A small contrastive image-text model, trained from scratch.
Model: 48-pixel images, encoder norm batchnorm, encoder activation celu, text encoder norm layernorm.
Training: adamw at rate 0.0011, batches of 128.
Data: trained on small charts drawn from random numbers, 2.5 epochs.
Rows from block 21 of the image encoder of a small contrastive image-text model, named by matrix and row number. Rows with one number belong to one channel. Each number is 128 + 24 x the weight over its row's rms, rounded and kept within 0 to 255. All counts start at 0.
After each channel's rows are labels from the 100 images, of 14976, where the channel reaches its highest value: "responds to" is what is common among them. Only what is clearly more common there than usual is listed. The data: small charts drawn from random numbers.
# conv1: bottleneck pointwise conv (encoder.blocks.23.conv1.weight, 128x352x1x1), inputs 0-70
# conv2: growth 3x3 conv (encoder.blocks.23.conv2.weight, 32x128x3x3, transposed, each kernel summed), outputs 0-31

conv1.96 [126 137  92 162 133 117 119 126  87  80 137 146 143 152 152 136 138 104 125 130 165 116 146 126 123 126 116 104 131 109 135 128 109 144  90 127 112 112 119 157  85 156 100 100 136 113 109 143 143 121 150 161 121 135 157 120 130 158 104 111 126 130 134 112 105 136  81 139 133 115 148]
conv2.96 [ 95 134 117 141  94 159 156 120 134 111 133 105 106 151 102 109 118 148 127 116  81 153 100 188  86 114 129 135 119  96 129 140]
responds to: dark theme; dip in the middle; line chart; kind: bubble chart

conv1.116 [113  90  91 119 119 138 121 142 131 131 109 152  97 134 154 145 102 130 152 151 122 145 137 159 103  83 178 148 132 107 116  94 124 105  94 127 132 178 142 116 136 161 193 145 103  92 130 165 113  95  92 152  68 106 102 105 110  99 151  96 151 100 137 212 139 137 155 141 137 168 131]
conv2.116 [115 124 109 138 125  77  91 123 133 116 135 154 109 147 134 202 128  87 132 114 118 147 151  87 125 114 120 122 134 103 104 150]
responds to: horizontal bar chart; items: six

conv1.26 [149 141 136 113 118  97 119 165 153  85 123 109 135 138 211 113 152 160 139 123 165 161 123 126 131 101 118 117 122 158 145 131 158 150 157 149 138 153 139 150  89 142 177 156 135 116 156 136 103 128 111 149 145 163  93  72 139 158 110  95 110 105 155 115 146 138 139 134 133 125 171]
conv2.26 [130 147 179 127 146 137 126 140 148 129 144 162 129 176 120 104 138 116 114 123  99 156 117 173 100 164  94  89 115 145 115 149]
responds to: bubble chart; dark theme; flat; items: seven

conv1.63 [138 149 101 155 129 121 135 110 126 120 119 122 126 138 131 126 142 124 126 114 106 101 138 131 147 153 123 109 155 154  96  74  91 126 144 148 105 116 155 139 124 140 109 107  88 125 145 131 121 125 128 119 133 112 154 131 148 120 136 116 130 150 139 163 123 159  93 127 137 163 154]
conv2.63 [122 140 181 115 139 123 104 121  99 127  74 139 140 128 127  90 132 146 129 149 117 108 107 157 100  93 173 133 157 108 141  96]
responds to: peak in the middle; dark theme; bubble chart; kind: line chart

conv1.92 [122 126  92 130 129  63 120 120 145  96 111 125 113 145 123  98 105 171 124  80 107 122 188 149  98 120 167 132 158 131 101 158  65  83 103 150 134 123 143 111 126 104 162 106 102 139 152 117 133 127 120 121 109 128 125 117 118 105 137 112 114 141  96 165 128 123 153 108 168 150 119]
conv2.92 [112  97  69 159  89 145 121 121 147 105 168 156 122 153 103 131 113 125 111 127 108 138 120 130 113 135  93 152 115 113  80 149]
responds to: peak in the middle; bubble chart

conv1.87 [163  98 131 109 121 146 158  82 111 147 135 120 145 152  95 128 144 132 104  96  98 104 127 123 146 153 103 139 102 128 122 106 141 113 157 136  85 105 139 114 136  73 128 150 119 139  91 128 148 100 118 124 134  99 146 130 121 124 147 146 143 148 123 142 106 105 113 162 116  90 139]
conv2.87 [ 99  67  95 135 106 144  94 103 125 120  94 109  99 130 113 149 160 159 126 113 109  97 149 100 102 108 145 126 103 113 131 118]
responds to: dip in the middle; bubble chart

conv1.115 [146 148  82 155  93 119 151 108 145 109 132 145 140 117 156 148 145 134 148 118 144 152 157 108 111 113 126 130 113 171 124 129  81  93 138 118 108 126  99 122 104 162 110 123 114 131 182 150 122 100 139 152 117 158 109 138 113 175 119 141 140 144  85 123 149 132 142 159 135 128 153]
conv2.115 [133 144 131 134  98 122 112 122 138 106 137 218 122 167 122 171 122 123 116 134 120 125 104 154 114 139 117  81 121 142 125 112]
responds to: horizontal bar chart; dark theme

conv1.57 [125 113 107  97 198 105 133 148  81 143  88 126 154 143  97 161 133 182 149 123 120 116 128 148  97 129 127 112 113 119 124 145 149 192 106 132 114 180 149  88 111  94 109 108 123 159 105 119 120 164 111 138 126 105 163 155 142 127 158 153 126 171 166  79 128 134  88 142 183 158 126]
conv2.57 [115 130  98 156 113 170 135 152 139 140 163 130 129 100  90 134 139  95 128 140 122 140 139  87 179 163 122 141 154 158 147 157]
responds to: dark theme; horizontal bar chart

conv1.81 [146 148 130 115  82 113 102 188 147 100  76 141 132 115 161 161 142 136 134 123 155 172 123 103 123 114  92  81 119 127 147 131 160 140 121 132 172 122 138 127  84 145 148  95 113 146 157 116 125 121 132 111 156 159  97 117 129 135 120  92 168 148 162 127 144 114 111 125 131 118 103]
conv2.81 [121 111 117 124  67 162  95  91 129 132 110 167 131 174 108 125 112 154 106 113 118 139 128  84 115 112 126 117 100 111 106 145]
responds to: bubble chart; dip in the middle; items: eight

conv1.68 [121 125 149 156 135 137 110 144 127 129 111 119  85 106 135 122 104 162 111 114 142 120 126 140 128 149 138 131 130 128 116 109 145 129 165 104 138 102 148 161  96 158 124 143 104 155 121 123 161 134 132 141  98 125 148 135 121 141 111 129 164 143 168 113 125 158 116 114 137 155 126]
conv2.68 [127 167 122 136  85 153 128 152 118 134 158 135 133 139  94 113 128 143 122  94 154  86 175 129 162  78 148 138 132 109 122 150]
responds to: one colour; dark theme; line chart; rising

conv1.3 [144 152 161 137 125  90 126 139 127  92 133 155 112 148 145 132 140 117  91 109 138 166 151 116 147 123 121 106 140 153 118 133 103  90 150  85 148  80 162  90 136 144 142 139 100  94 134 136 133 163  95 109 149 164 110 119 141 130 118 104 173 138  83 146 125 128 131 133 108 127 126]
conv2.3 [145 157 139 124  81  86 128 128  99 117 116 172 165 145 120  51 146 137 140 125 147 105 128 142 130 133 134 108 124 140 127 111]
responds to: dark theme; area chart; flat; kind: bar chart

conv1.125 [106 128 120 162  69 130 121 167 145  98 115 162 128 135 131 155 136 115 139 125 116 167 129 132 131 116  93  98  99 129 145 142 109 100 112 129 126 114 106 133 136 140  79 116 122 103 182  92 123 120 115 126 159 143 106  89 137 127 106 135 140 121 125  92 146 120 119 158 140 117 110]
conv2.125 [125 130 126 139 115 103 104 113 138 107 119 212 105 158 138 153 107 113 123 147 118 121  75 152 111 131 104 121 136 142 100 109]
responds to: horizontal bar chart; bubble chart

conv1.22 [144 109  79 150  95 126 125 127 139 106 109 131 132 127 108 110 127  85 105 130 129 125 144 132 123 132 105 126 137 151  95 134 119 120 129 117  98 114 103 157 118 139 151 112 111  92 171 111 127 130 143 122 113 135 138 124 131 166 110 149 147 143  94 120 130 149 126 158 149  95 138]
conv2.22 [128 148 133 140 137 119 117 111 139  84 123 206 132 162 130 172 124 123 121 115 122 121  81 166 136 118  92 120 128 127 152 135]
responds to: horizontal bar chart; dark theme

conv1.27 [106 122 130 121 100 118 147 127 152 122 118 140  95 139 168 100 101 132  99 109 149 111 146 128 110 147 129 126 162 167  98 138 139 116 155 103 131 138 130 164 120 151 166 146 105 129 122 110 129 136 114  91 105 134 118 107 120 158 117  94 144 111 125 173 124 128 128 142 157 129 162]
conv2.27 [ 85 114 135 153  89 151 110 119 123  70 136 155 116 150 118 123 152 159  96 121 108 124 142 142 113 129 133  87 114  88  93 130]
responds to: line chart; peak in the middle; rising

conv1.93 [158 132 124 137  94 121 133 114 163 148 173 161 131 126  96  99  79 128 111 110 111 139 166  97 172 155  95 124 151 140  55 110 116 126 121 124  96  96 127 120 125 120 140 133 135  95 133 108 164  96 126 128 110 141 125 147 140 143 135 151 165 139 100 124 135 141 124 154 135 119  95]
conv2.93 [120 132 116 147  90 108 136 154  99 110 116 153 174 123 147  74 145 149 125 108 150  87 144 123 129 156 104  92 124 146  93 130]
responds to: dark theme; bubble chart; rising; kind: lollipop chart

conv1.103 [120 163 144 118 127 139 106 101 133 132  80 118 132 133 124 158 130 114 136 114 121 128 142 134 151 114 130 118 131 157 132 118 130 126 119 146 123 161 114  91 154 131 129 103 118 139 125 120  87 165 115 109 111 114 116 117 127 140 103 107 129 134 132  92 162 131 105 127 123 102 122]
conv2.103 [115 121  89 114 192 130 163 105 135 132 111 152 101 180 115  84  97 100 130 140 134 147 128 128 121 128 119 112 129 128 145  93]
responds to: dark theme; dip in the middle; bubble chart

conv1.64 [ 94 102 152 130 129 137 116 109 138 143 117 131 147  98 153 124 129 112 126 142 125 142 132 140  99 112 114 136 156 113 156 137 143 149 104 132 130 137 167 114 174 143 118  99 123 144 137 146  86 114 126 120 152 132 153 107 145 139 116 107 143 122 130  91 135 159 151 128 110 112  97]
conv2.64 [114 154  73 123 156 115 182 132 114 142 137 114 112 117 133 111 104 143 133 153 133 124 141 151 120 150 150  92 128 165 176  93]
responds to: flat; dark theme; bubble chart

conv1.25 [156 115 117 121  96 124 136 148 141 145 149 160 124 156 142 121 102 117 129 102 114 127 147 112 154 156  94 107  93 125 139 129 173 140 141 124 126 102 134 112  98 128 139 115 133 106 112 121 194 101 131 111 147 140 108 116 145 140 129 155 156 137 139 115 128 148 109 135 129 128  95]
conv2.25 [ 86 124  95 126 106 163 138 134 117 107 121 117 143 141 107 136 148 170  85  91 135 106 111  76 127 145 149 128  79 120 126 129]
responds to: dip in the middle; dark theme; bubble chart

conv1.123 [117 148 137 119 136 133 122 155 148 131 100 154 137 143 127 166 130  80 146 121 104 120 132 158 113 121 113  91 101 134 137 135 125 131 100 141 150 113 146 101 118 127 119 104 136  87 139 100 137 121 130 116 161 110  98  65 107 120 123 131 129 140 143 131 141  85 128 140 124 130  79]
conv2.123 [130 101  97 115  81 173  98  85 123 139 113 120 124 132 138 132 106 135 109 154 135 106 140  62 113 125 139 126 102 137  92 125]
responds to: dip in the middle; bubble chart

conv1.84 [134 155 102 144 138 117 144 124 148  86 110 142 160 152 149 144 168 136  99 115 159 116 118 122 137 149 116 144 121 143 124 112 124 144 159  97 136 116 135 143 125 159  94 111  84  93 128 154 106 142 148 159 175 151 126 109 128 165 149  82 124 101 112 134 124 160  97 109 120 101 170]
conv2.84 [129 145 151 139 131 148  98 161 105 129  74 123 108 127 161 107 126 136 114 139 103 123 111 132 127 132 210 117 122 124 156 154]
responds to: falling; line chart; step chart

conv1.86 [ 94 106 199 125 135 113 138 129  97 136 134 138  99  76 108 108 115 121  64 170 118 155 127 117  95 129 106 104 120  89 139 135 141 102 121 117 133 102 132 123 141 110 135 132 138 104 119 131 102 110 116 110 131 129 119 131 128 101 122 159 160 109 147 106  91 129 160 114 135 105  88]
conv2.86 [144 101 117 119 155  91 100 121 112 114 144  64 110  56 128  98 143 130 127 125 115 134 110 108 120  98 115 119 135 136 107 144]
responds to: falling; bubble chart; line chart

conv1.98 [127 126 116 131 102 102 131 139 145 100 135 137 120 115 163 142 149 116 114 102 116 147 101 135 139 148 104 131 142 150 115 120 147  66 216  96 140 103 126 113 100 114 135 111  79 138 131 120 111 110 148 119 126 142 125 111 143 142 143  89 147 136 130 153 145 122 110 135  93 126 150]
conv2.98 [118 150 127 138 100 122 111 132 109 139 110 190  98 155 127  89 141 122 117 123 121 136 168 142 125 112 196  97 123 140 149 116]
responds to: one colour; step chart; dark theme; rising

conv1.95 [140 134  99 132 152 121 126 134 101  93 118 144 109 148 154 134 123 155 118 133 155 143 111 119 130 125  93 146 111 132 130 103 142 123 171  89 126 116 133 158  96 180 126 127  87 177 129 108 181 127 117 158 106 159 137 160 120 126 145 154 161 113 136 122 117 176 119 138 105 138 155]
conv2.95 [130 144 140 121  82 164 115 169 104 140 145 108 116 122  81 156 133 179 115  95 131 130 161 132 154 110 158 122 119  99 131 145]
responds to: dip in the middle; bubble chart

conv1.75 [150 113  81  95 118  96 130  64 102 124 148 127 134 133 110  97 108 151  84  80 132  74 156 151 142 154 145 155 128 142  95 108 123 105 174 128  93 107 114 112 133 132 155 133 129 104 109 126 142 152 118 137 133 140 139 107 100 131 142  95 104 122  93 148  86 125 124 112 135 131 177]
conv2.75 [130 127 113 139 114 155 104 117 126 117 121 132 123 136 150 141  87 117 119  90 110 109 145 172 110 108 206 120 121 130 128 176]
responds to: line chart; dark theme; peak in the middle

conv1.21 [148 102  73 154 145 123 129 125 136 150 128 118 116 127 112 120 129 128 158 134 109 121 105 133 101 143 123 146 127 138 147 127 130 154 112 106 107 121 127 150  98 124 100 147 129 115 139 148 141 103 131 147 116 132 131 134 118 120 146 149 135 136 127 158 144 154 146 162 137  92 136]
conv2.21 [112 125 137 134 145 118 145 136 122 120 128 147 106 114 126 236 113 115 123 100 124 114 106 143 129 110  97 133 142 105 116 117]
responds to: one colour; histogram; peak in the middle

conv1.72 [161 132  91 137 148 123 121 151 121 108 104 157 134 104 131 137 153 123 135 129 133 128 105  84 129 101 120 121 101 111 145 115 104 123 122 117 127 127 133 139 119 144 107 129 114  87 126 161 140 140 146 187 112 149 129 101 106 150 136 102  93 125 105 138 104 139 123 134 140 141 158]
conv2.72 [105 150 106 106 117 100 143  97 120 154 106 103 115 135  78 123 129 145 138 122  64 135  87 150 101 125 123 144 122 126 173 133]
responds to: line chart; dip in the middle; bubble chart